From a checkpoint of a small contrastive image-text model: encoder width 128.
Rows from block 2 of the image encoder of a small contrastive image-text model, named by matrix and row number. Rows with one number belong to one neuron. Each number is 128 + 24 x the weight over its row's rms, rounded and kept within 0 to 255. All counts start at 0. Numbers have three digits each. After the name is the row's rms in percent of the matrix's.
After each neuron's rows are labels from the 100 images, of 14848, where the neuron reaches its highest value: "responds to" is what is common among them. Only what is clearly more common there than usual is listed. The data: analogue clock faces. In brackets: how many of the 100.
# fc1: MLP up (encoder.blocks.2.mlp.fc1.weight, 512x128), inputs 0-127
# fc2: MLP down (encoder.blocks.2.mlp.fc2.weight, 128x512, transposed), outputs 0-127

fc1.479 102:162110128128096148107111127124142145125106106163110120127126132152127105147134145139092091145090128123142127138138148130132145148159133149133134100142157192116130147126140112160106132157108124084098100116129147105147111113120113103144152084117085138152120145109074137128158125069116145176156125165108138113196122135077141090123154131136133144121146153121165148076097095123187129114164
fc2.479 087:101113170123128104157143189125149100121110111074102135144128138139118136152135124104130120111131119167156138140127100090170101117169163112151108108133134119100112157099136171164096101080138118165149136088119129126115147143166145106141104112119137101185128110130162136161151140133127164116118101147103137133138101109168180120091134123137086127115130097140104121121139152128083071121107
responds to: minute hand past 2 (39); minutes: 10 to 14 (39); hour 8 (34); minute hand past 8 (27)

fc1.469 100:149124146104122168139103146128114142123135138155150084137143099145126103160146132159141124123133101109120114106114144056141127113114148116154127125142102181110105099107133135138132096145121124153095165130149106138136115102115150109094131116132139103150110108098133101112084136111070152080198113164110137150141161145085169158140111095136144160141115145159140091137115130135136192116093
fc2.469 100:091148166153082124098154107139127178101131152111111104135111135147140155127075133117146104151115094165119097099163131099163163168096134099095113152156140079119101139121116149140151150128163129131128156087100159136151102151099108132087157139100139128171088138116122101141114107119132136119109111155118135132135170139165153107109185147109151090094118105143118116158130146140145118110113
responds to: dark face (90); hour 7 (35); hour 1 (25); minutes: 15 to 19 (25)

fc1.351 103:145149120134138134130096102154142115148122091132130140142170092117172138129138101155110126113148136094142141097133136114152132116129113059155129117125128110172102145098154178120155102132134128109059135109145132124135119180123178103121116112088111142129123149117109195154104119100171142160138132125106136123160188083129158147144133137153162107117110120136130114116147118128127190145119
fc2.351 106:129116165103129124131141143142113119130145084161142127099153124113143125139112098105125152132128139099124124104162125107134119114122185095115113136119157184131134083136129128098130125119096148141107123117127176080113123111116150121162139142128163127096123105144113123091125128141161093144117151117147101131106129165087157150113088109115105093172148109173171144070171104086196146136116
responds to: minute hand past 12 (32); minutes: 0 to 4 (32); hour 12 (25)

fc1.331 096:136117133145154152134136095110149102162129123149146093104161106098171128105156093101147123137122121102104098180126134134146147102170149114132116120132120132086146131118115123127173109121131109136132122135140129153150157108121154106111099144180127099092166130157126144139200087123126082125109124092107118164125068115126111158179121094136127129138126159120166102081159133093138145121157
fc2.331 099:144137168145140168188178142139157082140113158146100118089141133141147155156105128156109159130125102123124124076135109142139133133163081139110133124102167137101124106170111119138111126171136149120112113083087089104118176152120113165106138118139090120116153150160150142153126119122098113151163105086143118096097118111154104138136150126121127134098162154088097114148134107145131094130146
responds to: minute hand past 6 (37); minutes: 30 to 34 (37); minute hand past 9 (36); minutes: 45 to 49 (36)

fc1.286 097:173124108165122128126110098132129128098134147142140140115136113178140167093113170152124158170080116131154157142126099125131150126103124090133120107125101148066132139164137146111095108129159109074145138119115153132157151122108111123132084126139101171087132094096131124179117098139059112132118107139131142109141128137119149124066179144137128111145145149117114126137124136109114133169163
fc2.286 093:114128138102154162118184166116145101114128130114066115129125110164130144136101138111144126094184098094097127119186097109131178123120122148109118154163112101118086135135135108100178132106121138136118157148099157118091186122165190131109122108112130123156115129114107140145169131128140158113149122141167118148101117110126102119143121114113098116137126116136090121136111134158143082094147
responds to: minute hand past 7 (40); minutes: 35 to 39 (40)

fc1.68 095:144148123150170141168135114105097100105125132153092144149130109171144124097145158132087122136144072139135099151123135150152125127114112132116154108128091130103113139117121118125117146164107083112101121166116149087154116166104151125137108153155135098161140055093127159101163122145115178162135156155112104158134091122095159122172133145128115177110093143127135110110131106132140164109118
fc2.68 088:143158152121132134190141149102092142149134112148156180119157141133090146141131120077120156134101124121166146146096072114113165102159140090142124164146123075109133166109142122120149083132134102162150122125130125126124141123093120108142134125133113139146129155114129153163153118138123091100160079084112083118112103111141133139138123140148161170126089095144167117099142109121094105155112
responds to: minute hand past 1 (30); minutes: 5 to 9 (30)

fc1.117 097:093115177084071145123129110163130133132118144117181140133153083107141131129138122080159131107109126141130159175089103120153140122122102144094101107142134094168128090129111150135125139130123126160176103152143117099108130113096103164108095114118160112108164132125127137070129134120103141139137118179171136107116120146112130091156115162164152134131150133137077155177112129128126141124149
fc2.117 094:109107107115128163141124122128141144170121101135114137122166118100114132142132074134139160112141122111164142167151149128122112122090142106136102147143096095133108114124068148151133089152129106152103107142115138102078181136095112135130130172103167112134129116141093137146146125097140172126111122132103147115076156141087131158083127150150119133163127163152101139074135120142144195128113
responds to: minute hand past 4 (39); minutes: 20 to 24 (39)

fc1.245 095:153118175143115135148118147126102102137114144091177110111140138132143095134098103118108192155139119121163156127118120170121128150137106154110103121137161126111114080099089118137114138106107116147145133108153160094139120146114141137114099123096138099131114132149142151143116150177185131105138091142121110112120119135105148164094162154141145151112157163054119096139137096133177135138177
fc2.245 092:122079116179165123133161104113144158165152112179084115123123113130093181135100167150116097134128125115088127099089135120116128108153083117142143138122148121177161149149128105115165143161104116133145140141160177156120132132097121140104146111150146112110154116108119094120096124118095107152171164136106139140135148113113109079136154127165112121106099115122147136138110117126150111096071
responds to: minute hand past 9 (36); minutes: 45 to 49 (36)

fc1.85 111:116138145151093151168099130122127124125108119104129145042118126119178126103136155101146151112067122113100138131105180160130141172143129149117144127118138110112143142152134153127136153155097101112151141140123097113123154117120085138132107136159127123116138113114089147177133098164102141122079131150147149152115122169108167118136114150106159135084133128108122191123079136107154150114118
fc2.85 102:087153127159173135133089140139112175106129100113129163122075116114153099136138113087131136152147109108150128109118161102152118095140167078115131124103134136151100128140123181167091163132056146141150115148121077146124114102168122144157121134128131155130092076121144146142129123141130092092102122111151124090116126156118163112107115156126131094154128143144128168131141148112106147127104
responds to: hour 11 (44); minute hand past 10 (40); minutes: 50 to 54 (40)

fc1.252 095:154063101135083130143100152158130099180124143112102100114167103131119115119137108160148117141128112116154112116117137139153144102141106143126132142117125125120135161130123119146165122122129165137106124106138159077110084149131120145132080088138147139139115139098102147136123115094120119140145071159120163105133101154182099135165159136138121095154157131175153123143118093134128086175178
fc2.252 093:142165124115132144152100114119116119120123123126122142143136112164133106109118189101106124113099131156107091148127149138139169098092143153113150107115106133093173164113119110106115134142141095116100136146148133131179109117157159126112136114156080119128139189124119077141111150160121135157140172122096134144151093127136138120084134122186152139136050104127133121151112164081119122142105
responds to: dark face (65)

fc1.359 096:135101111152123191149150143105088162124159144149118125166149129116113060135107125114137119087104098133117115154141110117134110136177149153174149112111133165109116157128115081131096138163160170134134130122121123146110143111106100100120121082128114136145152159137127131181151106088096107143163124102095144160137100138178096110117108121141102135107085102151144128098153151104129131118137
fc2.359 088:106140123131106106174118118108156136103120125127138126113111131141113130141088149126104110149121124135185072120120146095151150112136098122148121107113107091108122114126129077129170100140134134168119132126161120100125156138178084156115169128133152137147138138137136105089158066136116125092152140158147171079150130144061135164090164110164114155121168131118115107131110146146096122130140
responds to: minute hand past 2 (27); minutes: 10 to 14 (27)

fc1.84 095:098114143135113146118128150118134148120128108135153094131133089168100078121124130096147183129130129185152123115101131096136115117133130169101142143122192078134132120095074164120114153150114138139114103147113104092155124094098128157130146103075136127169158164119107150112122141108145126156098164147115141146171115156111131113155119101132081119158119095128142113073142114131131128138152
fc2.84 084:126114143119119138162123136126136112118107138122106153132135172135116102157148124090116146151117085155116136119102167146172140100167111114143089130147089106145085148129158141127135107125128140158122113126178113139120064096150152150075143140122129094137126104120122108116147102160118108119118191059115091118105143115129168094160130150174135155139140137085135154152103099160144115123109
responds to: hour 7 (32); minute hand past 1 (27); minutes: 5 to 9 (27)

fc1.400 102:107089100140148160093113117130166171150145115120117120141140135075136154107134104126137141110170124120111135128110069124143138119124095102125147115136120086146110104148160128137145122121160129157124140174147134124131141081122135164168116138142172117071132143132068151147133120147113082125117120140108101138112144152136149124131134129131150085095164099204078120157105101104139129137157
fc2.400 101:159129119099116124127120118112085125117155102090127158148160086151140116082118127114181126117174108159136099153108120163125140141080177108141150154161109095148158148115102125099102113143129099122090124132151152114142106156125125068106118103113133130121163135101091106148112157161169138104140129147125146112157141151113130114084104169131087146147128132112154091111132128157172136137089
responds to: square case (62)

fc1.205 110:135154112122122156114163111157146130175145126125145122096135103097147142102135136087137161112161141129109133164040167132165173093101065116119102114144184137101157118126102145123142115121123137132137126115122115150118121123117113156125080157123124101150146139123162117115157124125138113092120133105129145109159106148121181121140118133109078144078119162081132117155124111117151150158124
fc2.205 127:153108106090145138117110087165146134124146098115114148114165095108155157149140131135161069164128103126133138152064143111137160118119146126101124139124139110143133188134121145136150093156149132140119105145146096140138137150087128118106146105129082105113159161094098127131126148140128133151143093095113105131169086101151120120124119118136101153127085187106148104174099126151113118175149
responds to: minute hand past 6 (53); minutes: 30 to 34 (53); minute hand past 12 (29); minutes: 0 to 4 (29)

fc1.15 101:151081145107088113102142115143132104108135136150166065138134065153140153131123126107144117148137137120120143137125127138120091104108110091123124137101100116107148141101113130128159128117151141111140091112158048152128086129114119100109120065151136134146171143127109109112128123155123123163128121140121184161144112135149139148157103126155165147112098103183153112111135123152138121174165
fc2.15 100:129157118140120136135111152104102121105097133109113172133076155156090087159133138139089151127137121165151121139140156127152132176148094139123175111132149137124145107112102142141094096082180138134124101112094120119100108123136131080176092141063140125133145146091163129132130131153175133113133095130147171117134122135117103136147145124150118129188121108134162087130118121124098092140112
responds to: minute hand past 2 (34); minutes: 10 to 14 (34)

fc1.314 108:111124127127135137142098188144111084103144130126137063097154117114105164164144174110157131119172118153144135129098128090156111140149115140111121110135107137159114112128109142124128085128092186154148117155144123112121120113112147140096084131117126143111086147100150137124116139143143096126127173139105129186138168136131124121171128119135065146139083112161100130111103161112161149127139
fc2.314 103:054202172130104108162121154148134175106110133079096096118123166155120126163173133147128100110167124147090125120122129168144130123142141093142131117082130114135117125128144129108094164106088181137117147147114124129109131114150165160106153109135142141152112145113149129113095154130117146126127119141156126127091167095159177110125102152138115145118125118126099136125116117117086131102120
responds to: square case (86)

fc1.353 096:111144155158068136097106128137115123102143128163169132150127139100144102090126144106121129123049124130135086142126149120109150126148117148124119112104146129101105129161137155148156141154107142144132117160151081151134127133085120148112155115154143145098144128173111082123063117095121125130120137135127114135084129130110129134129110129079101159148176128133155183121081137091094158112139
fc2.353 097:098168115132139138147094151124174160108117143136117144088096114124156116143139122083119111168159114126115110148120153155124121122151128106167119100071138129127128103134119150150076093120092170118126158163123152137106184094161121141167128141160133146143111087098139136107151127114107104103170152118139122100093107133076166160168110139134124157096142160125122117117088098143140140130112
responds to: hour 11 (26)

fc1.269 102:135123129137130159105138146109159117090138135143177093143145086146182109114131091107099140102128139137116154131104148115122095116089138130109151108091096125133147132106110166126116106137110122137132122155162144078136132111105137116122154060140102122171180156120146137092115124131126123139102166126134125146129127132157130168152127163148167107111140175167083186162091137104099136127111
fc2.269 095:130107124150114139091128124113143094128132131094138120124121123085130119140150111131096105105098175109120115108119154127113133148097097110147072099168138108143104114129144131169169128132136137098116171164093079150154160113118112155115145115138200143108144111122109124154151127150153097084121123122160105137116134146063164140101114173167150119171140168141155094122151121139143154123123
responds to: dark face (78)

fc1.35 102:160111114140103119153091171130109162120161110144121141135146115162170094107131122144170139159141140107154109106118170121164143147130068141113127097168100140147116133136119155113159140129117097133082107133118125063150112166139117144141111142146129163103154113158142122156147141119096107161123149125166118128137149133102119116065122111127085130119179113100102120125087120129102099154083
fc2.35 102:171120126092129132159109103134117109118094094151163114119103108126112173123126098092144149145143144157141131174110190147099126153114144144108141104135137105143135131091116135115165101115133096091120123123141176153096165132115109116163126118066128141117092118082152132122094128112209122089121141105151113138171122098140119160119122141154148162105125132127140111085136141158124144150123
responds to: minute hand past 3 (30); minutes: 15 to 19 (30)

fc1.298 106:147127170157093121130115113148135105126139121123154109104136133141146152116126157065141130155127173112139117119099113087115160150134093114117126119159093095140131127132126128083186119135114140148175137157125135111155114100131102193114117151119118135128125143146111148139141103152095069087106113146148144139172104150120174093154083127139118154093115113093130137145074120077137118127120
fc2.298 104:145128168137137108126126147113099135134141155139157134130150176077126136092148107148108136113109158087177110129093119111129075149131089131151127098132143145099136141162109121153160135171130138136172128119106104067122125103135142144143147147109174143117145117110117120120144123121072123111094101145132170132124114135078160161097080109122141125155111153126124152096146159089071131145130
responds to: minute hand past 12 (68); minutes: 0 to 4 (68)

fc1.364 095:180119113113122108118076142122099110101163090176137157108122074103108127142110157099135131145106150076144140161118140126133090126125097148134077161139130136106088110117137137124148099140108089126109132144169118106131136152119095117116130067120121125158121114141133111076145108107132132114139120141181182104153139150127114168151106152141122174121142147123169133119082153129104145140123
fc2.364 095:107112157154154104131133164087097130086107103114136127103091103153080104115147124088184096156158152167137111122134158118140095142127160123108176150127121138111150151157100092107116102107122123082124148124112193147134142150146142110130071178109097122142083108088105117101164146133121128119150121135084146103128133165135120143111141132140109149144125135137133151142140144139149103097113
responds to: minute hand past 7 (40); minutes: 35 to 39 (40); hour 7 (27)

fc1.174 101:129127151165078115135143124129101148108144136114096077112137118155127119097139172134142178112151124091182086122131115106109158144134107097150115115112105097155130100132136116125146152134138175169149113111131112119121153178117129139100142093120085166132149118127109118122087144132166086165133119158160101178136129136095116150140116116097187142139109095144118105118115132111152175146118
fc2.174 103:102163123113169121156143130158084106144145142120130107176084139131113147126119134137110115116155196116126140111108109122125103138141121100102131138120167127091120121136093120132130129127113163138142112146098119087143115100179110165138132166115143127134114117146172159108126095147103162092103120138135158112103155128151161117153120174165080154134105152101122097106144103163126129069179
responds to: minute hand past 7 (34); minutes: 35 to 39 (34)

fc1.418 095:137143101153102139165114115104148140138174114105121135144138126127138116112087167098117144136098137106097124158094130188148118141171092122137132111146138125110112128114090130074128107119144116114117153114120152207144083151093167156138159140070133139112163090134125128118144138153171118120144114147104128140106169099102130097111130120187127110141153137130115122187119138142128127106130
fc2.418 096:105154137101134159111068127158146153147120195095166124135139111128138109098151119111134129120101108172132121146140143121136143124140136125135128135118132122139105144124127117126137160181174120091099097103170080125158095151090083127131083110133101148110155165105093158092141105142107125169114098106131131157174164130128146111142077160129150121146124165140152122098125128112098121125103
responds to: minute hand past 7 (37); minutes: 35 to 39 (37); hour 8 (27); hour 9 (25)

fc1.31 096:133153115109105134140148149148130115124136123109132123127135097176073139124091117145105105117102148166124159163085165119148141133083110149100107042126109133091124117118113112167093120105133171134115147120174106141135134112128118141136146095105154136132186170101102181081146110136156136139118122162132148148144129121127111149147140107172115142108140174165139136138152112142142111150123
fc2.31 089:141087154131125092142147170135113101096076098153120163112138126146115118162144141169124138088109097142149110131161155113138179139088101177104143133148134100117128131126136126115129116096188107106119138085108123137135138125142116158138110105096159124110138156112119109159163141140137138160122153168108162107117091166078116112088120143140109133132133116157118094079090132123151087137109
responds to: minute hand past 12 (37); hour 12 (37); minutes: 0 to 4 (37)

fc1.240 100:115116135109128141100138169119163149122120132130199144168134078101129088156146132127128086125152091140138107144132122147134091125159100106122092123102163144149143140112122182133148115134083121095127113147151109130121149126115164103095163115135173108112192117117159162130139102138127136143143126129131133134106085116135138112084169148122066136132155136160114155109102108124126091169131
fc2.240 087:096165155153123149148125125172091146099104128130094092075147131159095114139140093127121160141119135174141160156140106105127120127125126095110087117107130154116159101120170087094147105121100128109097198148107136160148154135128167164128119129130146147141120110096105151122096135145127153134136154120122126145119153107104177139157102119145163098150132143115091126135090130077116108148095
responds to: four ticks (56)

fc1.264 089:121132131143138133126131134166133103109128121122087108085131088147148160131140155147117077154140078141145127137140109144129125194161102105094198117092142120139140138132124146111121134181126137106108114122110116100123183116125104134122124132100126128160145139123097139100094106157126128161107144128099133138143113149143107092186092108093096198150107162123127127072128135138140123120133
fc2.264 075:120196099106124120143153108106092142104127122142102137141135080135094157142115120105182159130116069162176158132140119151122125108173132088121124139142076107100110154101167131146126092091133112120092134157104126100088135102169115126109124155160128134145123118119175158128114133142117140127096121071123129130101167110122137100116144139172095143136145163134138133118128155142131133103110
responds to: hour 11 (57)

fc1.422 103:092110175139104121126120162122124136104127122138148163137138140080162138112145185101127116149134146106102128147116133112130105133154095105129103116108115159148125122122150127154138114158081104110166104138151141092130110121104118135134114121157130121127103090178121110097134101163072155132138131169126133149110094167085167135112159165137187148094143131137128160145101084085163153101126
fc2.422 102:138178142158171118133128144115093136167097172119119151126088152153091117146160152064158123117125135126175108148119128106139114169134098101116121110143095145100122131153117138158125132125084140121144148157162107131120106168130120135136148134118129105138130142109094159114146078127107130091151114128115147129138082121104150146098092154127134147199135142141146115069122140120094117089099
responds to: minute hand past 1 (90); minutes: 5 to 9 (90)

fc1.108 109:152122158143101129140126138120128116123156069147166146095137114116151111073119142076153136172095141101098098119100155143120120136140113118100131136125081125135145176134129146134184124142112097090102146154152105136132112127116136157070117150146100120134129178150131148120145071115140114085102137108157162141130139154114152124145148117123136127074088113138093133140111141099164158107140
fc2.108 099:132151124144113145134108118142116129162110122106094134092096119094134148083100122096160133123113154126126118121116157116132137116166116121138102106123102109118132096103123166131103148120103137116118099165100116108131135172106099145126148137126102152080127171180177137159101134119133090143140109139185149140118144151153124133151154125204157102079104182098139147143104155134114103147164
responds to: minute hand past 7 (40); minutes: 35 to 39 (40)

fc1.424 097:124118148117115142119117113109140112126154108152123082082143084132152101140101191100127170139139117140177156133116123129152158158112151117135131164117147092134132148125125149131119122134155142142148115092106067153121136109098150187135130068095119118177142167089113151095103150166134104186119126122122133158142095128091124150132082131118146144149111147135117129144131150118104109131164
fc2.424 093:150141124123151111159084104151136143165139158127150087147101121158128078109160110127098119134127131144066118111162177185142133162097127102121153084119114121110103122136139111127127134102182177111115097143122146111110095132136101105126149118103122149131124144142129142105085096131151112122129104134123140139112163134179122126155101116200150165132126097151129100144149097101101138114108
responds to: minute hand past 7 (53); minutes: 35 to 39 (53); hour 6 (41)

fc1.288 108:182095162174154159175122149140161099111122132162137143140141131121167125104135157122099127114128158100100117132101112124119148117137100113120108085081103147129119131118170079125151126138088058100102149111129115137138121133126140111104171119152125153157149095083131115157158164113116115111166119148147129134145128129126144139115185096170129137087145128126090129164133143093157120131137
fc2.288 096:130179137108130135125141098075104149127101133126118143122082138158138107123129103104106148146142121157134139139133144104147117102151133088102106093129133096148112110077139155104137165095139114139184125128138146154140093132157122179106109109141106120107090113100134175147151162136150119132127136124167124191105142096175109113194115150170118128114112119159144084114130112130120096115123
responds to: minute hand past 7 (31); minutes: 35 to 39 (31); hour 7 (29)

fc1.283 092:172123149109161101094113155141133134096097106127139120129156118131148123142128100122133122161143164124089124049104123128177165123180099133136112091123121118090121134157121145120131117126113112156121156150115090134118153142111114096094130157204127128100106122155099129150160109095120136112119096141119166125174142131114163123104138120151130179120126111138123140095161122064151125124114
fc2.283 091:165092135161133110085115125136118171132149147094138126122105160136138122110115142150094161150093114123109098133137112119116120145149139093114109100139137107168143125083160134142132128084111150156124106075104170107136087114134140106114128136113103089187132128156149101149093142120146147165179108183124127187145125075147115119132129094125127141131159118128125129139131103115120189132104
responds to: four ticks (53)

fc1.270 103:114105193113103100133151157098135173132126121146152128135112110119139104131136121159158135158141145115089148120089112080152130135089109109110091145123128122139136145152107094170145139118116153115152124137166095151161137098104084189080146118144166149101124114152112133124140136130095141115096140137096119102141086161163127152094091121117101143156154134128102152142086124152165149095125
fc2.270 105:177130134122108107133136119092107122139134112171131175120116164099138173116103151060122139123113115140162101143081103104143142145085152131184070095156152103108117147139152146133133118134116098161131152108141136102125157139127137119146129090144114150114128146125132109149111109144104127103124116105126069166118163135106171144148130166111159116132114117129167110069149140100106146143107
responds to: square case (63)

fc1.355 102:131115131145125123162136145159110133099145134172130090125149089179162143118123130119142138165133153037057122145128133088140101151097116128132105130121110118119083143109124112140121144149106125109114143140152104102108121095118133141134124115167154129157111119155134131148139078113122169156118132129102121108134138119155129087124131128121114188127133146136082180133103133092193150139133
fc2.355 110:100143096159159103073109100140171171144132154141138121119103124139158107074134122063132102112154123128075126173129130147092143168129158118101152132106097129140119133137142113130145124163133107128118138130123107166155140079088117119124114142143135138133110124133131146135129167144095119160104091146191138158078131155100104119102110124121152118123143109124125112119137155144091174169148
responds to: four ticks (50)

fc1.97 093:140113088109119169126135145114119161104165126118123045165134116150124153121093140147139108104096119132146105130119095123147164144091137138099095097112124103172117109088141147110114092168096081149105112152152138096106126149099102135141124131153172125125164162120148097127121149127142150156130129174152103180125134142126152114130162150147099178127180137134122127129134150097116112122132
fc2.97 102:089102135093146135134112116124114122129111147088165131141140082123132186136148104095156175098103133108127134133115084098136163120086128148085106152137133113154156082158089145119114139157120133119114112152087087126144163102113128146128129134132155119137165170101079142123153138131105120143106133138157127119077117161122139120146144146129071122140153171105156122131185136109123120122166
responds to: minute hand past 4 (38); minutes: 20 to 24 (38); minute hand past 10 (27); minutes: 50 to 54 (27)

fc1.290 105:141101118144143107145152131066139099146162157126146088109143136116131081123128136128174144129159108150131189185124100133112123157122133147083128153142156155111161120130112093133129128132141122076146119110120158142152112085103117111136103122148132095135131085085095111127111145149146109126087130136182127102167069155127124163153116154107132124152113141138143156107098157099114131130157
fc2.290 110:176091163139087091123138114156144142183122149102105132146129154100130098118123134126125131117143188128124122121116109175146135126119137164114091086165153091112116139129134146157128141100128108125109137110127113110145085147114124091097129153123139131162126108108105113149128090102159129190147159177128152152148105081129148100107099085111122118139149109112163140128155077134154128162115
responds to: minute hand past 2 (35); minutes: 10 to 14 (35); minute hand past 8 (34); minutes: 40 to 44 (34)

fc1.460 099:134100098195141152137102144137130130108152124074159137112144139118121102113128161093169122137100176118115134160101155121106110166151124130159165084104112178125127117128162116117131133130116106164101103105128124148155113135116144159111123101119152143106138111179136080144123131147132104118084136089161133141139146111110109145131079123173147131110157091091127095100133098135112117140179
fc2.460 104:153129112093114109150158119121115097154140131108130134084137138147145142110086151150061100112083080123099161132143159131155130167120126107086130171138165088113126156112113136148180096123108086127158140142159095139137150156091121119114074127139122115090141146141132087165108110157099132143160146111137119138146126151143112143140131129139124119143149137099144132113108131139145091174182
responds to: minute hand past 3 (44); minutes: 15 to 19 (44); hour 9 (28)

fc1.432 095:135088171153059144162118146098151132127188132141138122106110134131154076137107166122111135150146094151138149129113188137191134110153107090148115133097123155106141140121128095110142125131121114109105138133128144133121179122106080154123133146137121156199107145131142119151162135127085130117153108109112143100106130132111153124110111144128107092119154134135148141155086170110144113099133
fc2.432 105:114136137146162111152095107083110076119113118130151129103146067094127152099115109151117170125149114096132111144094145130113086108125176135083118164114123135109141119144087163129117100112136114150155149132126120128169168103120163107121118117142094111148128163113159118141191116120155116117162124108129110104100127178089153158098145146153122127119142115114087125114109118169139160167129
responds to: minute hand past 6 (29); minutes: 30 to 34 (29)

fc1.434 115:134124167166081138146092138126114131124125137118123102107162114128125111109132155105174123151126159136152126125058133142151160112115104126135111119118121149106100109101150126110158123162109123121146110119151138119191133118126083151091120084107150138163139088144092161116154146125148103157088137128148144162161105156100102115147100123140088149119109113075126100097148156101164157165108
fc2.434 109:139123109106123088118151115067107117193143131102125105133104095109126124106127115167150168154137131099120119130134103133149130174083096141104124098150126124143151147177156132146131133101187103132157123104117136096141126134132136104136105144093154114144115144083076149129126133123148125158105130161110119179120108120120120158098091141134138128187102153163142110112155123105138098173099
responds to: minute hand past 12 (29); minutes: 0 to 4 (29)

fc1.159 107:110064134180132136125145135127152161161162137154197067114140121153131129117131127116095136135159144077125129139137152125133114135114108144130117123130114118110108151111140079100170116143125086127140104102104128085134118106128116131121096131154108125112141079132098115121161174171104117168130120139151096127113132115126110149133183093131169121123170162137131123141129121095168160166118
fc2.159 113:080144106114147091115092127103108151158136140142112153133136103157116107145117121140122188108140099074107171132118118144151133109166104138148152139140077127154119145098153110147132100153115123133151152137093100124122160107147100130117110130164138137118103149126160163131139188147132114170130102119166175132077128143138103070153132099119130072129099116110098141166117127127143128155139
responds to: dark face (71); minute hand past 2 (27); minutes: 10 to 14 (27)

fc1.456 105:110060150138115172149114108083146123130144147094154139109151104160171143114122114113159110111113122113110146119097156100179144142158116085116143136146115115124121160116125118164128134157062114144139092157133117061146141140119105130126092142145145109168124117138112174084178150109134164098113104123155098152145147145147131135170131140150127135078147135119119124149125110132122125119160
fc2.456 107:071175130143157122104114149094128150135120106157138164123109078135106111130120113139126065175152172118106073172111180131129095110161163104091141156111114150147099152133101129127123106152128155122120145103096123157147134140107108167116151122155126145120083115109135153101150157132152083122156127135145128116074116100110132108150124120135139156166127144125122114137127142145144156090110
responds to: dark face (75)

fc1.184 096:149097111153126191129137128110121128121119129094135118114153155133130125068164093077211162105118148127111097113084104108128139131162107140133112130135170142126153109131149091140170091133115130146139129113119142123154146159119116139083114123122111115092143112169121112154125074122143101130126121147145128128131115125159157148153156136168109117106056146125093160118120118117099148127154
fc2.184 092:155131128118106077130130143123113100164127144127129134078146098159149101135148118139069157141097138119145129165138104093115109175124164137127091114168121143121077112131090153130151114160046142125114140129128131107135104126077081108119112150142139155149129149168102122134137164160121159119134098125140162140132120139141110153113089137125190137119148133127127148160099127156122169142120
responds to: minute hand past 9 (36); minutes: 45 to 49 (36)

fc1.501 101:160132116097089154132136155156110095125158170111110111114168134133136136091127185133103140099128125172110091149112142143105168121178138157118142129118158117165127143126084145095144133176115116130124076073129105110119150149113111110110109121107129137143168114092109137144123124116124112184107122121148165132149113125121078072133110117129121142139174152116136158099108153151121106162149
fc2.501 089:150101162072116119153168084152187127146110115102139116132134150141085153106111101129090137140174140089087105108142167124158140161140108142136124120155148080152141138117080120125144168104164157111131138144128120115081156128141143136120145161128145099181088136137111132141152143089146145122117118099118105140101128105133133102127132135077144137109153109152097124123119142149155098094159
responds to: minute hand past 9 (29); minutes: 45 to 49 (29); hour 9 (26)

fc1.275 106:128119117122093131113112125141145081121146113126127115083163096185135142147161153098123115135130115117158092180146109120133182164099140097125165140140132099129146160132077129092123133145111143113114083098150130104118159117132083173120118107139140138115150136116124175104114105185104115148134136177101118097135111134128102128154130124140127182094126169134150133110153165129141110170132
fc2.275 099:126171096105159097133154124133113099122116148104093120130143105155101161128165098130158119122094097105162150114146118101089131154142153125118135195105116103136158113106151145142100153095146162139139124158136069132087100123161111105122120112191141128143102130138100108158118159159122145118072143118097134111112105123156131105140125119160130100154126153144108131120129203136122132147140
responds to: hour 11 (25)

fc1.489 097:163127140141139130150167156134110129139133111177128092114119116108149149129114132131179154152141102145146150107097145130183152120145108161111092141068137139096140125152144122132120138105144148143123089098135100104132120151116126140165155096109101152123085190135118114168131154114106117166146117103089136128158136141145152136140090085152122125145090148164123101159098170087106108169141
fc2.489 096:135126122082084138162089118116090087126122144118182151090126121106153148072154137127094125135090085144116132161145118168120097111127176109153145117096143101144132104134124127109136116141134118120126158100164122146112166141151122145129128116121079121146185116125125139104150063139134146112131127129130111161196133139130113137127104143169123165071137137118141167126128155133124100127139
responds to: minute hand past 1 (31); minutes: 5 to 9 (31)

fc1.453 103:132101187146145122188139114125141163151123093087123110123148109151095138162120170115143119112110117103144157137098142140144136125169143159125110108112101133123102131086162131096149128133119112160121132148132093123147154090125112135146143127138144088119136091090100140134189147124162147103128133142157140113141120139102170086116113071145121104131125131127125081077098106074145151156127
fc2.453 102:104140108111166112066147114129125134146129117143140121152113161127141107120108111135092170124113137079168134157094124111121139130081117126114138074121122157073152096139123126205110123133128096118128161166105129134115123171139125095150103188129136147131119156128143122117158150136107160130106125096087132098158117144140133155134091129102128152121143123164108184153153128107127102148100
responds to: hour 7 (38); minute hand past 8 (29); minutes: 40 to 44 (29)

fc1.161 106:135095131123143129122131144092144115152134105078180134103118125159137109122129157098132147112137120152107148196103128142136123132123095178140125088140162117112152142083120135155123138137134105098096134141188136129122118109125114127146131098114109142125086114073085144097130103117109156100138123172103147132170111159064172157152100149112144157147146172140113130113092106111128130116141
fc2.161 108:129134153150131097137117157125108109171105166102152131092117139116160133140129118084149115122082152112142128103092134115151110156118142135115074092101167162080104144171154164139116148113117114131133147104104064118145131133115134128136099127157100117165116157192123113142141109141079136124102084124093146117133128157128152137129118141141130130109153165115141187108125181119107101133127
responds to: minute hand past 1 (34); minutes: 5 to 9 (34)